Weights of a small contrastive audio-text model.
Model: 6.01M parameters, mfcc input, encoder arch wavenet, encoder norm batchnorm, encoder depths [16], text encoder width 128, text encoder layers 6, text encoder norm layernorm, text encoder activation gelu_tanh, text encoder moe top_k, text encoder num experts 16.
Training: adamw at rate 0.0029, 8000 steps.
Data: trained on strings of digits, spoken by a formant synthesiser in many voices, 39062 training examples.
Rows from block 2 of the audio encoder of a small contrastive audio-text model, named by matrix and row number. Rows with one number belong to one channel. Each number is 500 + 25 x the weight over its row's rms, rounded and kept within 0 to 999. All counts start at 0. Numbers have three digits each.
After each channel's rows are labels from the 100 clips, of 14976, where the channel reaches its largest size: "strongest on" is what is common among them. Only what is clearly more common there than usual is listed. The data: strings of digits, spoken by a formant synthesiser in many voices.
# filt: filter width-3 conv, dilation 4 (encoder.blocks.2.filt.weight, 192x192x3, each kernel summed), inputs 0-47
# gate: gate width-3 conv, dilation 4 (encoder.blocks.2.gate.weight, 192x192x3, each kernel summed), inputs 0-47
# out: residual pointwise conv (encoder.blocks.2.out.weight, 192x192x1, transposed), outputs 0-47

filt.100:521477479456454505520481510490529493476529465530467514480505477487481514483468477540502503505501507493474513536496498466548507452488499472491502
gate.100:497540527530520482521518485471502510513462524480508465459555467513507508498479475493513497486484513530502514531491521477493510491474504484454480
out.100:529502475495529500484496480508482485470491488501497488494447530497494471469494475472510472482484504505518486473524487526497506506478536502488461
strongest on: "two"; last digit: two; first digit: two; thin (high-pass)

filt.120:460486483511496506569524498509509507515484523484521514493527536486512521523501513462505493485498534502558508522526465491468527513501492510518512
gate.120:474505528473531549532491479478504518518476485499487478481503451529481471472502505471529460484506488503502496505471516497459513493479543456482476
out.120:472457486483539523521512448498478503499473476479493544511534522492498539506538532431508459485486534478496479480508454481458548503464475475506488
strongest on: "zero"; last digit: zero; mains hum; thin (high-pass)

filt.134:496520520478541498515474476465495481483491469509507483481489484543498508498484497475438458496536503502421494535473556506497508498445521491482449
gate.134:471537531514521513548531490489523534517464488491513463476513476512503510457485485475520495482513472553472539525510518485490518493469517485486460
out.134:487511523482494512540473499479484513527464474525488451482486468570486505511466499481538466512498452483465488505480479461492479468472526500509475
strongest on: "three"; voice: child-like voice; last digit: three; whispered

filt.40:513513530485499456491468470485468475466483506500482475483551496496511537538499495503501491483485503474500441497467513480465478500508478508486503
gate.40:480513511493511507509512460463489472467481497518486478486534482538499461515488497485550490459463510501513492501482487500492514518484537476458464
out.40:524528530444516465467441517493499501487503521502510432460488498506516447507477481512517498508494473494519467487462527516494445505518525495484522
strongest on: first digit: five

filt.158:503520526518471489525537532535539517517503501506458498504498454459547540500468484530468532491451517504500507500539469433518482454509460529534526
gate.158:470529507510513515533520478465486529503465490501493470502512488524502490479473494478504467472489480542479515508505494475469530494462537485472473
out.158:528490511473499489506526538568534516482509488469450512476492471459541527476489490498474492488491528498543491524502472513514516469485493511512532
strongest on: "three"; last digit: three

filt.14:538485471512542502461509498518459468481510512479503507484496452492504487536519515499449547508495527480523489475521525509542509500531497515498505
gate.14:476511508492587518516502491485483522495468563498511476509490506503482450484506479492487470510531467517504525477487524501479539513469471458490475
out.14:491500503505499461499506499536511480497501489468472527465527451492530552528495491493489515474467527481493474509513501473517501473507467526507502
strongest on: "four"; "eight"; first digit: eight; last digit: four

filt.175:466503544483490487492457500460533502515505482510477488487500483476512491466488518492536485563502476520476499459474493466478483479480487494496502
gate.175:492517538489503489517527483483508495486449467509500482462557492524529525511489471507529467482494538505495488546507494472452511486476510483489490
out.175:503481515498464520554497500493520504520537513524517510511517478488466527502523546520499533527518523521516515537516485513482516516526496503500537
strongest on: last digit: five

filt.109:540510508520497486503545533557515515510503541489533517495512521448525523511498491512495534478462523492565499498536463467501513516556466520516554
gate.109:454501510521553506519504516510497566565508487456488489520511473489496510450501519473546479495489440510494515474490495463469502491490474476518492
out.109:513500505508537501474517534565501499491537517448510554524488489449523474493535507511471530513493536491548495492515514527496500526519474503532540
strongest on: "three"; voice: child-like voice; last digit: three; first digit: three

filt.0:469482529479497485515484468465498471474481501538521487426533533525484492507502539470526464507501546508531477530480498524450507521497557474475481
gate.0:522547534522495506509527499490504491479464442550506472492519487528529500502448472501508483485494492555484503509511499494477511494468574539479492
out.0:514468540444503499506446521489516529545526491536518485468477489504466464478479533519528497537518487501481512507460501506482496500526520470501540
strongest on: "seven"

filt.177:492540515496469455496465490487484472496464493519475467485530504501547521519479477502464496508496498502449476502495529502486449492479509561507476
gate.177:492523529475529489525479469482464502501472543517507458462560489501507474463508503437540459494501480497552482492469506523479499497482533492488446
out.177:480542541484485470530474495482508482508465489530486456465515490546538523524462472497534467523507484501475484543488511484497465478458525528499472
strongest on: first digit: one

filt.86:473508531495534472539500473479495471484472532515528490451589520518504542546520513475542492471475530494533464540474484489459510538494500507475494
gate.86:503524522522537518548564485502503530503458516475514463474520471510495484477471485473510505461462496538514519530514483463472511500478517481460483
out.86:501504536474520513482467458462477507496453489528482475515468454526495451489493489492547449490495475484480471463469476508464511483490515499509488
strongest on: last digit: six

filt.131:475466476503509542507507505489511523529513527489517533549482520497481458471522525482525497539530458513527541442502474495494523525502490482512512
gate.131:491526540478529512557541500504543538513478472489480483463493454512507524459469477462546457468499492514475511547517495488478514475475540477501480
out.131:486484489518505488489516521518536522475522507490483555497514496455501521521516514492483520465482542506501518521515536483475517511524458483521511
strongest on: "three"; voice: child-like voice; last digit: three; first digit: three

filt.113:522507495503524469420498501523481478536501548473519501496519479506506484544519522498476559493468527470541473448485507499510485530559480525520525
gate.113:497497515496511530498503502491522524506496529486505487513479476520461476439508498492508491511493443525521518495482501529481500529503536456483496
out.113:503459495490509468466461507524442522539544519454496553507547461476487500543540528520497561519474541478511474474470534480506499507569453479510541
strongest on: "zero"; first digit: zero; last digit: zero

filt.162:521514512518509496526509546548545543519527497506497529502516529460529528514474497534532517511521514511492519507518505475503512469518473529552555
gate.162:448482494501511493559508486473505515526501482493500495516518491503493491481526524484592471500498467493510501491499456459463501507491484491496498
out.162:506516494530540523496542544559528523493522488459486550530490495437537517479492491484478495472496524501510515498541497497501516494492464508543521
strongest on: voice: child-like voice; "three"

filt.132:534495522462521474459453489487493489463513498529525491447504519512475503506496508509477504517500525517493469520469552521491493515503543479466506
gate.132:468513506531554528531563485495505532512493508490510479529508496516499466479516491502575483466486467525499496495501510509466524530497514477496482
out.132:484518519497499446467457510486459490487527493490476490480510466480512529507489492506499519518517532482462464484459567499522453492511468490496498
strongest on: "six"; last digit: six; first digit: six

filt.153:513518511511467485517498523520534506504516499522499513482506527465518531502473509509434523528524507542476519541518518495521498491519483535526510
gate.153:509540533503509492508539501517499524486465491465496461491500514475513486471470461486488499458456488525508506495516468465487496477481494510508496
out.153:475516486520544511521520491511530493491512504514531522487517546496525526496476501468476482513548555530508528525526515554516518517456495511512471
strongest on: "six"; first digit: six

filt.17:520489469546487532501514518515507500497519529507524523562484543502495480512514511527516520513510514511536530494527471541524522515526530542510520
gate.17:477535527535557530557512481476497530491483506513536469530539510525492481470487501488522481471495489551489512523499518488459509517467515499470475
out.17:480508453561512538518547488523489508502490487438494526572527506494519543523544486487494499465486501507488504469560464482496503510471456531516485
strongest on: voice: child-like voice; "seven"; "six"; whispered

filt.190:514496467528541519482505500530458516494495494494510515540505477480490519523502483513493491470520474462471516459502531492528536515490436487515498
gate.190:515506494528539533483542491504480513491462537461509483474501505519486461485495452512515506468464471505516517493513485483493521479506510472468503
out.190:531538492516517484500511533521504506498522508472504467518490533483545497508520483532480508505538478512515490515529526555530451518514485525503520
strongest on: "six"; voice: deep voice; first digit: six; first digit: seven

filt.69:472509531469489484530461500467539505490504552544513500473518547479508512505498532468541486535525500524551503542495500505467516522484527513490507
gate.69:487508505478518523546534491496501527503478501476477494508517473527509489491501481499559456471491478510516507523517480461465528474478514449501500
out.69:477506543484484483496500481487506502514516518528516513495490466474488507461500512473523542470459509509546498494475465481494529513515507520496510
strongest on: "three"; last digit: three

filt.11:468483496489534485497505451465467461482465528521501483475516502525487496502511512457560466478474511463527473492480474483459504505466499477479480
gate.11:502557542537560517533524488508494528545449515482549466510536516530514516489491476478494489492506464514489513509493490507492511497462542512500469
out.11:523470464514493530482500502496447543547510501458485508529479442510468489514549512514480524510476464471479508463512475458512519475528470479508506
strongest on: mains hum; first digit: six; first digit: seven

filt.67:475496502487523523513522469489487499480453497473527479492501535514481475489517503449503479442454493505543485501493464508453509531490544470468485
gate.67:505518484524508517499525468470480485487483482490515477539498511545486460473510490530532471470465457483492483482497463490484497507470522488469481
out.67:473498536471479486521492488477481483480458486514475455488511480497499501494495493475534464478468473467504474499472472477457474483488514497481492
strongest on: voice: child-like voice; first digit: four

filt.44:483522527496502475460484485489466475509481506488466464504492474500500462480508480512497510503466479512506487458478474491507450474498519504484485
gate.44:488470511476515517511507487469493507493472474511504471482485517502477440444493478483522474496498468516528512498482472500465493496461546459479464
out.44:519536529512464451488486529504505483497496504508469462470510469503528498520485471541477538506487494511498491526493523489527458468520491541505506
strongest on: last digit: seven

filt.9:547508505523501473532483535538525545533531466478455512518511460460525509504487482534505520500476510494483516497515496448535478459521467525532528
gate.9:493549537506536521529546507498502528516459499500511460474510494520507490475475450472496466463486458527511523537499518504486519488475550499485458
out.9:456507537475537481498520515538510493480489498512479502500513480429539498500519522451480495521509546490531490491496516523449485510461477493547488
strongest on: voice: high voice; "three"; "six"; last digit: six

filt.72:492531521505508506543514487510504506483453470484471469503516460513522526488485463477502462461472483487461486519502495489491488468461501513510466
gate.72:468523530505558524516529459471527514505478521514533489482545493542496484483525510478556468514508485546535508475497504500454543513469521498470481
out.72:504517518493487507531481503475464491498494514524525450498509530497528492498541474503524463507516477482533492528499519543496470531504513487489496
strongest on: voice: child-like voice; whispered; "nine"; last digit: nine

filt.191:544491475504497485466479468501477445427504494519515500484498493519486514534508514505473509495513517462506458517486530535517503518485490498464485
gate.191:506508502503511498486506496497492516500492498477480474465493473488472437449481462538525520471457454516504511476487493489516500504516503444461500
out.191:486522479514545509496480448458468469474486520529547477491513526558488499528477487490527488511520515513478488496491515511512477513485525513462448
strongest on: reverberation; "six"; last digit: six; last digit: seven

filt.150:470491527435460500541461504464526494479515464539483512516476520478489516467480511498556440530532480521473504521484493490476495489465506480502499
gate.150:458511518520496510545502464450495500493446476514522468498524529519498489478510484464530484487502480505501498523493462485417485497449516493474469
out.150:465471504473494529526490475461495512498489492528515496510492539499466479463512518475531463518515489506496516495485475503455518514481529459486484
strongest on: "eight"; "six"; first digit: eight; last digit: six

filt.36:505498452547544513499537497514494478496508533486512511524496503529503507531485499516454512505545528507506511502529520521546505481495490530505492
gate.36:477512506512530538549529485485481505489471489479547476531504524508488492453477513478531473465485475523476512519512465491455512500456521492484486
out.36:474524464547503505503523483505478485516487493445498496535517487524526532512532476493494509502502485509488499483543479494532488505472456536502467
strongest on: "six"; last digit: six; first digit: six

filt.176:491494460536514505474547507520504510514489527462512490552466506450508465475521484510449531488484440517498513426533461478516499507492415512531511
gate.176:499521538518566525532528488491482537526464500459518470473522496524497487476505495477511487466487491519499510539484508522459507500488547469479485
out.176:532521505529512468486515534556534502487519495470469515492496480481538524544501489537480551490485542498525495517516530486519475496514472540511520
strongest on: "four"; first digit: four; last digit: four

filt.169:473536528524530528512514491470496525509469465495504473532501502529502489469476461530533473497512439538443524494492510485476492474453499494492475
gate.169:513500501493533496507501503500477507478469507487496451451478506501476493462492472469470515496479490510532499509489491514525489495489537451455476
out.169:493524515501444499519483531471500501520487486521486446519483500508502474474494475530499497534523438521463533518496505495517460474492519507506492
strongest on: "nine"; voice: deep voice; first digit: nine; last digit: nine

filt.185:479477473514463504488502508497472509561497518465508500554481511478494461467540508503519543516474454500501500434506448491506467513524474505511513
gate.185:497521516494495503541512506498522517506488512496511473464504487509489514447468489457520482466494517543518521540484494516502488514491555482467476
out.185:501469486509486487468500492489493511496522557493500543508536512462478502517551525507507561498474552523542519495510504495499523528551475485492507
strongest on: "three"; voice: deep voice; last digit: three; first digit: three

filt.75:520494490506514522551545513528533523496500513502506531482523504513506529507475504489484487488528528502533518575544507508508567489496534489502521
gate.75:488532529528527511546516477481508501477432489496497459483520486526511516477462469456496459453484492540484518531511491495487507483446541490492453
out.75:501495475511527510503532462507479468459486485473477523514514479479510537497521490464472497464487543491530466496517495518504537493473484508474472
strongest on: "four"; voice: deep voice; first digit: four; last digit: four

filt.16:524516521494509502482465493470495512497498503517526479490483496521473471482498487551520504523507486551486492504467539499484508504500520475450504
gate.16:486536522507527510522524488506537521512496498455504503511498517509503496475472499487568473459485513539522489497536484504440490511465515503491518
out.16:521497481501506519471489499493503501488535520505542493525453554498455437447506507497481502509519483532525514473492524559520490544523500484475494
strongest on: "two"

filt.87:485486475506503547562494500512484512526510501509519524531528546494499509520503513457519471491515527480519510529513484508481539502497497497526507
gate.87:493541529517558548550504477481501521509468498496532470535522503543496496491480499487499482461510495537473516536501521520469525496457550498471473
out.87:472491475514523532530552464499486513505465486476496535532528510501527551499511501458489439484498503485479496493542442467479541480432483500518475
strongest on: whispered

filt.70:536479514451503487524458508515508522494508482505505501463512475461489492498517522503534492495470519489521486508469489466466519511531497463485530
gate.70:506560511551522510516547499493521510509448528507529467520523497522510502473461453493502496485477461553508526511525481478501518490470544534467473
out.70:501456512494519459466492522513534512492522513521496551463524486464501533527471539460446525497492550462500487497473535465485525505510461465528511
strongest on: "six"; voice: high voice; "seven"; last digit: six

filt.79:503469492488524522532500507523549504481513496515523539480504538476489513505502533476493490495520535509534508557523497508474534482498501479510530
gate.79:485498498504557523535514475478467538507485502495501483516506518504472466481495493495554464481492455508511507489500477488461519507467512467473493
out.79:497496502472531534529500484520521527502494465522506530501512532496493508485465516474531448500511520506500503488515470486477541495451521499505488
strongest on: "three"; last digit: three; thin (high-pass)

filt.98:517481482503499518536498510510537515490523505514539533474516540500496542515486528489509501510550538513505524562519519514489557510505492493513519
gate.98:468488501509507524535504485469485529500487500491520477520508551494475462455512496495529489491508468521512519498490479497472499529483505450467481
out.98:472476485497532541539506471487498519510505488494528537534509530495488506474522516463518466519522521511493512486520487507463533523465494471509482
strongest on: last digit: three

filt.133:519510510494522470437460485467489441466518520529519498503490508541492507517499509526472508533533510496457475484483539536524471519505510518473484
gate.133:501522520472537518498506481462505503465465498504519470475499500511486477464481478497543467484490465516482499501478483493455504510459542480440484
out.133:507549505508501502483472523501499513527528496513522460488468490545493448504436461542485520533529473536468515502495538503547469498510508530488490
strongest on: muffled (low-pass)